{
  "model": "class-conditioned image flow-matching model",
  "dataset": "rendered made-up planets",
  "train_examples": 97500,
  "image_size": 48,
  "horizontal_flip": true,
  "conditioning": "class",
  "arch": "dit",
  "objective": "flow_matching",
  "cond_dim": 256,
  "targets": ["phase"],
  "num_classes": 4,
  "cond_dropout": 0.1,
  "logit_normal_time": false,
  "norm": "layernorm",
  "hidden_act": "gelu_tanh",
  "mlp_ratio": 6,
  "head_dim": 64,
  "fused_qkv": true,
  "qk_norm": false,
  "inner_norm": false,
  "patch_size": [6, 6],
  "layers": 12,
  "width": 128,
  "positions": "learned",
  "optimizer": "normuon",
  "muon_scale": "spectral",
  "learning_rate": 0.035,
  "momentum": 0.9,
  "nesterov": false,
  "orthogonalizer": "newton_schulz_5",
  "adamw_lr_other_params": 0.0012,
  "max_grad_norm": 1.0,
  "max_steps": 24600,
  "batch_size": 128,
  "epochs": 32.3,
  "lr_schedule": "cosine",
  "final_lr_fraction": 0.01,
  "warmup_steps": 730,
  "weight_decay": 0.008,
  "adamw_weight_decay_other_params": 0.05
}
Rows from block 6, named by matrix and row number. Rows with one number belong to one neuron. Each number is 500 + 25 x the weight over its row's rms, rounded and kept within 0 to 999. All counts start at 0. Numbers have three digits each. After the name is the row's rms in percent of the matrix's.
# fc1: MLP up (model.blocks.6.mlp.fc1.weight, 768x128), inputs 64-127
# fc2: MLP down (model.blocks.6.mlp.fc2.weight, 128x768, transposed), outputs 64-127
fc1.53 158:494497499522513531520501506506468490563461516515466447505471454485500513503510537539522531497520529495514508500483482489506550495509507474515491472541463471502504522491510480487451504496499482
fc2.53 201:506495507492509516471501487481515499441475482462473488508464547522508500497474521539539474495483547502485489506501488485493548498472520531477496521449468559494499523513454500515539511500520491
fc1.54 067:474497439488518501487626490504525523517498514483502475545507502493476505461480471490493484507489512469512472514450467501483508516486526475507460500487513503490501480487517506496491503516513526
fc2.54 072:506570479476498523519435493488495471506515500509474490543518486486490493476506521489526499501490537450496517468425524502450481487540474530530517518500530492486541496526478502511490475522498513
fc1.55 067:498495485478538484524491489526548448492497522491482576503504508505522495564541517501511530516528510500496507513438523503491510491497493498523508460531486496482509512514476507499518527496483494
fc2.55 066:514577501511525498499534540497488465509487476477505523517498505509499490516480510524510491526470478519511510511423492530492527488467510509503541535520499518527545543504488468516496505495502469
fc1.56 196:482504484485504519397511492486519489545518494512471511492512521468527517502497527456445483496520511505468508462492510516484459499493485482492511488477509469497503521497565484543501490501468526
fc2.56 151:488505485521493514578509488518487502446515504464464536485498472522457528498493524470431517489466511496481481537522507528513486506489483522496492515526498524489497523501457506456506487483534531
fc1.57 200:486502504512477455533500509502510516501483514534492502504541510538479522513510579542480485522460496487514473499480434528510520490503503495478496524517537448497516541500479505509534473479503495
fc2.57 170:512501512492482447482495495490497507485489499457506490503521496467508517494486578545480516537567494500538521502501448544499526496494502500530500489460534541489501542492519504486451485515500496
fc1.58 100:484472516482453541485503477496521503480503479488478502489483486500481468539505519460504503487476518492506507504531471471487582500504488474484535529502492479496443517494536474495546503498459503
fc2.58 059:494496522520451490485444484508505513501487524497501502471483481516483512531493494504480488506500495521500454515537484490508501504420492499513524488482523497495386531498516496484501515501510506
fc1.59 068:541476487479480463554497517478536486486499496491489514528467490491454499471476484500487493484492472500468492465565497514480547517484483512535469530477490526454558472490484472486521469505492497
fc2.59 055:509466521519495501518533509525502538473506512524508492466489504514505521452515507502524521467495488562525461508546512521560518524504485478484494462523487495489501517481486519488511501540502513
fc1.60 195:495504549487519523445506509428530526506531475478475515492505498489520517502520504468475539499445491494431486503486482503507496525482491525493508501513528516506502503484537526479484488510539525
fc2.60 146:504491544521505506529505486590487533485544534527468510488480505510476516493473488461472451518576486511457507496492478509495499513509488496513500497495527479496487505508473467531527486492470527
fc1.61 070:495588495469521490498454468490531494511535491494488482498476493479510497512497445497519506493482501480518501486480510520467519517507503480513453494501490485502473486531462477511473522492496519
fc2.61 070:519451517473475509485554539495489555501512483492519506478523478482492513538476526506522493519479496550508490498497511519535519511454510488461410477481490485504511524496482481476466544472474515
fc1.62 108:482475457549487498498501503532517500488528499471480484509501512456485485501514440447483547506489475502483475473496530472506507497478525530515527496526503505492481502491526446453481515455482511
fc2.62 102:503533513546491526486491525519508518465504492451491534506509517467501525470517521546499532498471481502513495512476482519512485529503511471496493491530491551490508481494516486494519478482474473
fc1.63 075:523510499509512490524455463499483501515522529508494481493512500510499498548488467508503500516510493510495483491517502494513542523479524499523503487514508524489510504514511471488508483499523496
fc2.63 069:487568507510499511492577496495474468492520501488477498518482473488492486503455487535488490556504515443498494484478507531453501538513519483524507508472525466482510511518500480493492494465475528
fc1.64 094:461491501527510471491496498438494525505506483493477452481511472549487499501465488503550478513509531523457477520483500546500493490458532492497445462466487547494483505530503514514480477511545511
fc2.64 063:556530509478538510511554527460462488497533494474507496521498477494502483506493502514494463494505509457520533484500502512477526513550502485485390479486514503503477515498492481504474509502484499
fc1.65 094:506542511495492454541528469515508505479514498485489515497456489543515460531484483456514520503478479502504494504488534471535511480468520502510487515518487519476493515551484494480483520509536501
fc2.65 074:522568520481483479490464503495520536494512467494514480509522504491499492474543509496478501454520491568488489481539487479557489511446500538511554482507490507504490517509508493503508497493483515
fc1.66 164:500492558548525541530495499508480510450458489510468498505520485505538455506475539500484475491448517496560513517481494478471461520475534484513500484464530497495499494520468515470488485455429463
fc2.66 255:498498554448506531489500494489501529540470517482469517501523526508459449495519531505464528492555538507560497471506501482535467512522540516491496526545541504498502500477526488525501487545544463
fc1.67 082:516506515480471458587489460516475537524528509510521535502485486492488499522468491496486466493510482479486500502511495497484454519490473460498496476492522484514532509477483519513446486503503513
fc2.67 050:380502507489479520501441443491469475511528510494505488502488487496485505552488520497499508519498509487514468476457495492487514499476497506492522480490502509534534446493497488464484540504500489
fc1.68 070:491512469477476550410467496483520511531490532483452481473518526495492479527507497508517506491501518437507500500491485548470463515491501512522555473493481490501505488507450500481467467477493484
fc2.68 147:493499547514500457490518504506544496526490552465572554505449560526484516490523515491473538494504467477505497525480502450495485491478490529548514483504481467488509511513521490470516507426506498
fc1.69 072:492478492498446473472466470522477490485479506507468472490490525506497494515530442509453521528500467520504476473528478452517479504477514520502522448503479468476522488473484509477497487512533493
fc2.69 057:533535517520476495524497478481505559487486529486492522447462540515519511512513506517456492508501464490496481519522483491486523484509493496499498478503511479517566500515494519509542520484492523
fc1.70 091:576501483501501491504440592501489479500514505502519470496512496493490490474469480489495501483487520513501480533461490485517492496473493459468443507490495464514586448502500495520467499486503476
fc2.70 128:428519496484523502499545432474502526483504485502508509508511513483501500443524506494503509471503511487493528499451525513487506494555504508501446506508502501522602457480495495512496493500482495
fc1.71 062:430580499504515536511525465518498512500491504505520487478520516497506493474489477516525522521481520448522494515458502481479491502509499474490465523493499482495606534514486510497472512482500503
fc2.71 077:525504511488520511493530551489494515495500474494510473499524508478495509478510497505513508495481505530503530504424512508528490492516506491463498510530466507510551500469473473499487497511471476
fc1.72 129:476501509514461490450487500493511479445512459442502494527518465559546494484520522529512498514515492524462523520482480503511496504471492498473511452490474486493515502501505459474469466481555508
fc2.72 115:505495502507480501540475493504487465569497531576515492538508542449460524498490508536495501501492535489462470463477485498486502505507486482544495547511486528485485505487502546491502471542431497
fc1.73 060:520480496507538459532503532510490467501483499516533488507503480495497493528479507503473518502485528536501477494483527493537498482517499475489464505515529478496465496512534508542504566506529502
fc2.73 084:494493503516506474552526491524528473519482481514488501511469507536514495435492479484469529482512473491485503522490473474502472504511509478535506499522481508502459474522531509504508461521513478
fc1.74 083:452490499495565463548557483521491490496471504504519485508521507500502497507479526493477481509515517540485492513397519500525488466501470501498523483516542530465533506492522509518535502510511505
fc2.74 050:489543495515486485516523522503538500493491510506460507496447513477516472459508493470496518494495498500513511496411485474494505505504470520506509521496489501473555474518522524537527500523518500
fc1.75 062:510497492486447492446463503481504515494520478469485471474473480503494496525502476497505517512482470462467513463528506515491570514508517511511483490523494520499456513513480517487473482468467505
fc2.75 074:522508466516473505521457509493517502493492529485457490455476501506542470514516481490514497545518471518474525540512509527511477485516509486501500539513494505489546494514546517540544458499508476
fc1.76 074:537460516475525494484508519516514461485472532477496499495512540518510500495496474487464523472498507514473521495496497473530442478527483509472557474504515492500467492540500478487485516460541469
fc2.76 078:477501484494500484520457480506490453509513513507492464477490520503517493520507489486519506491523524444495496493552495521432504463513486508549549506519529479491534489473517501489517480516514472
fc1.77 074:502474468518471485500579534505500508498548506509471513468490468509485472472446513472506488479479529516487503542510492492533504477479497444461510510470503504519529472505444510514457478501472488
fc2.77 078:507560507492450488488469530512507552490491487508485487494517518507513496508514494491484495500520484494487522502446513487502498483520499485507511505498513482515454510501496479484502496474486500
fc1.78 070:492508488489474468470519462504464490479498481491488519491474492513488483500490489510500513536526496504482485482529515534504514510495490505496534473494509526479472516493445482437487432507517492
fc2.78 085:567518502523522500539510508503497495509470513482448531484498524506502491495472472526497504493524471486506535542436502488469487464522523444490511515499471537539553471490523490492476533510532491
fc1.79 098:493503472509545471545473561473488486479484519516527505504491482491471543464472490467496466465492471492464516459474495502499483514538512520477489507487476494498507473503508530472499472501479462
fc2.79 093:452499499489538532483535444491495506488526506491508500467482491488510498506485517515525488498487515464501498483459475561477506500494505505501413490492543515521510489500485526461483531523496513
fc1.80 059:476459474472547489560444537502503508491501489506525487495499504504465525504482498469484511508498473473463504480454496495465521531513540491497511470486480476489531500496510502493504494508558509
fc2.80 106:491531489516515507502526553467512453490512451514480467503509486486508461532508459484491513495500517523487535494497504474517473503520488515496507521523467507481493477484521503515498469527486471
fc1.81 070:495481501499526485582504487503535498507490492496519533502511503519469525543485461485496487514518459509460512473424486505511521508477499564538511523490510464518460511476523548482462497481493489
fc2.81 078:551501521493518527453490505492500463519521481470510479512512465494502492508488491519511466531503539466528486453462489478471508503511505579522507467501524458486518523527485496433454525494478522
fc1.82 096:569485513476493469512454503521502453446504498451469509517495490563527455498524501502501502511482476513475502481520475504540486483471536499475500505493469492475489459487469485462478476531517494
fc2.82 096:552493489545428482505497525511513517517497502514471517491503520466483460496468522504501478531481514525525497485401526472512491477504488508487553499491478507504522514523494509489483503481514505
fc1.83 126:497496535466467491527487509501532521503494501480479518518438488466551508505491536490525465462478490508506510477509501532521494445464480517501509560483478460512519461473415448515507511527489520
fc2.83 090:569520530527509504478498469489486504511461520521461512511452486519450533500501516498552503476523507480518484517461484539450493473540488490489509454521498510506445503532519534500502511511536487
fc1.84 104:496513544476507471549491493509472498475484452518568542500469487459490508511491479485489485506462479499474496474461526428484499484538483481478532537523503517481531538493476524515507518534493513
fc2.84 092:491514479484474528526487498460482520489527451496462490479506486456484496513484509513510471481480505548543477501485494557507519509485523477483585491511519512534509502483482513513514466527500467
fc1.85 096:505486470504529520440445543501500503461492488480497454503503496488462495495491516472503499468474497533481490503511498477529516495476502467466454487512532495493484485506484492513520517494443511
fc2.85 094:554442492482497505506449533502499492511518492511504494498528509495507480481503495487488493485502536500502507480560492488504510489495489540500486486521493507496446489487486496478482525514499504
fc1.86 073:492402489502467502522517508484491502517505502490455518482504528520492486479519468468492531497515529527501516521508493493528498501485467488448462472496533491519501518502498492493446494454537487
fc2.86 084:502546497523440502505474537520499532479491493514476520537479492525514485452489491495478498486503487536484504507461490510547499533494492497499546492496493501496522532504521527529537493489508527
fc1.87 116:514510451482453516428507530511532502536490489499484524479517520472501472500524477462482491493489496501536522529492467502523525503498475481496505440492537449549523493494526487474426538454528475
fc2.87 109:528530463517515512557527523516473481457470480506511508519525468551475489486474492462496516486512488508541487481477460514489514516494486491476501549512534525536458485514495465514548534525478474
fc1.88 094:430491504516535488516494492486476511493491500514518478527508498541465499496481567482551492463488525461463490544441473504462473501504505469537502526517502501505501520506488487531517523493493531
fc2.88 085:456456515532487488484512477523481501521475506502500490500465501478517502516487554476524507483508483517485478478519473505502488477497464485491512462467505497487471500453525513450518540490512485
fc1.89 219:513501541532494436440495492499450508536481482483485460523492490485474476508497449507464513502512479494488493523485487501508573487497502518522506478515488515469516489498465482508449496478547502
fc2.89 169:488496504472504454491506503509532521452496515497478474525485518515508491500501453520456493504478475504511502466511515510495562503494507476459499504480481465480492495495531518477535505508455506
fc1.90 110:530484514547500510541518537496484515486482531533490486480515518495507542515488518522508482519498492550517503494499494485569498497512517492456492529500533462529515517453483487490475469511478486
fc2.90 103:493527538461466493471478501492479502496485455444465492522538459491509519527525513528511502497509506484514511501523494461462456493488511520529534482524531563522512537536515504504508459499518502
fc1.91 069:495496486495481540481446518516482497512517481490480490495498524499494475510470535505498525533495515470498456497408489538483479473479500475497545467513506521484491477489449483510522504506473534
fc2.91 062:483448494476540468506446471523495508515496457510480488500529481482505518515523519492487514484511500491469496494533505507491475503500512501492444501516493544490462468499506484513503503514514483
fc1.92 168:500499504552506483491492491485512496468448528503493494503525524547483506505495529520493460480520484486527495505489507495520493479501515498476491539503469487520506529498497501505497471492456484
fc2.92 198:486500519436487491510488526524488484514454474509496503507513466453527489510508526526488519475488495512509505481491503506487490468491502501527509496477481497515496542473503510481511471497533487
fc1.93 063:518454485503479490473440489498512547507519462490494506427491494511509489591517480516507532541482514505490502501477518522519559486495510491505518478528517520522472543478496505519463522493516477
fc2.93 084:497489526482469509501538534484475524504521524491482507453498486495482478503493489524523493519507518540507512501562512493518518500489503492507502511499484493490551535525507512487499475460502490
fc1.94 048:469625478461515518496475509518480496471492486497475503498484515500484478551510501499507514533501502530508490517478471488513489500450494473501471483510498495504459515471480482505484506484507526
fc2.94 081:503422498490489513484502489471491518499506489467489496519513488501492490519475489501525505531482495480523506508469499500488508527518528472481502488503495506514377504507481486513487503492476514
fc1.95 071:464524497498487513500447452497463513501541522493507488490503514486499506480490520506503468455498520469520482502487500506470509494496461499483522517485489512485488478477535472510488482503483493
fc2.95 063:472525489482519541495474542497510428498524460504502486502512494526485504542509477488498522478477485497513524505510511476497514473491480508498572536476506499499515491506476504480501465527497466
fc1.96 070:541455533503472469523507532480522483520482495511504495474504498527521529540480459493519485516528475504446525463490506481487503505487498535507450542492488486495486482526564482516503490476477490
fc2.96 077:528509507485554480469530523466522502495516467475542499499494470464530517533498514509501480537490529499503511497530492506477496504456556510487483494484501438499498527472480512483488493508483471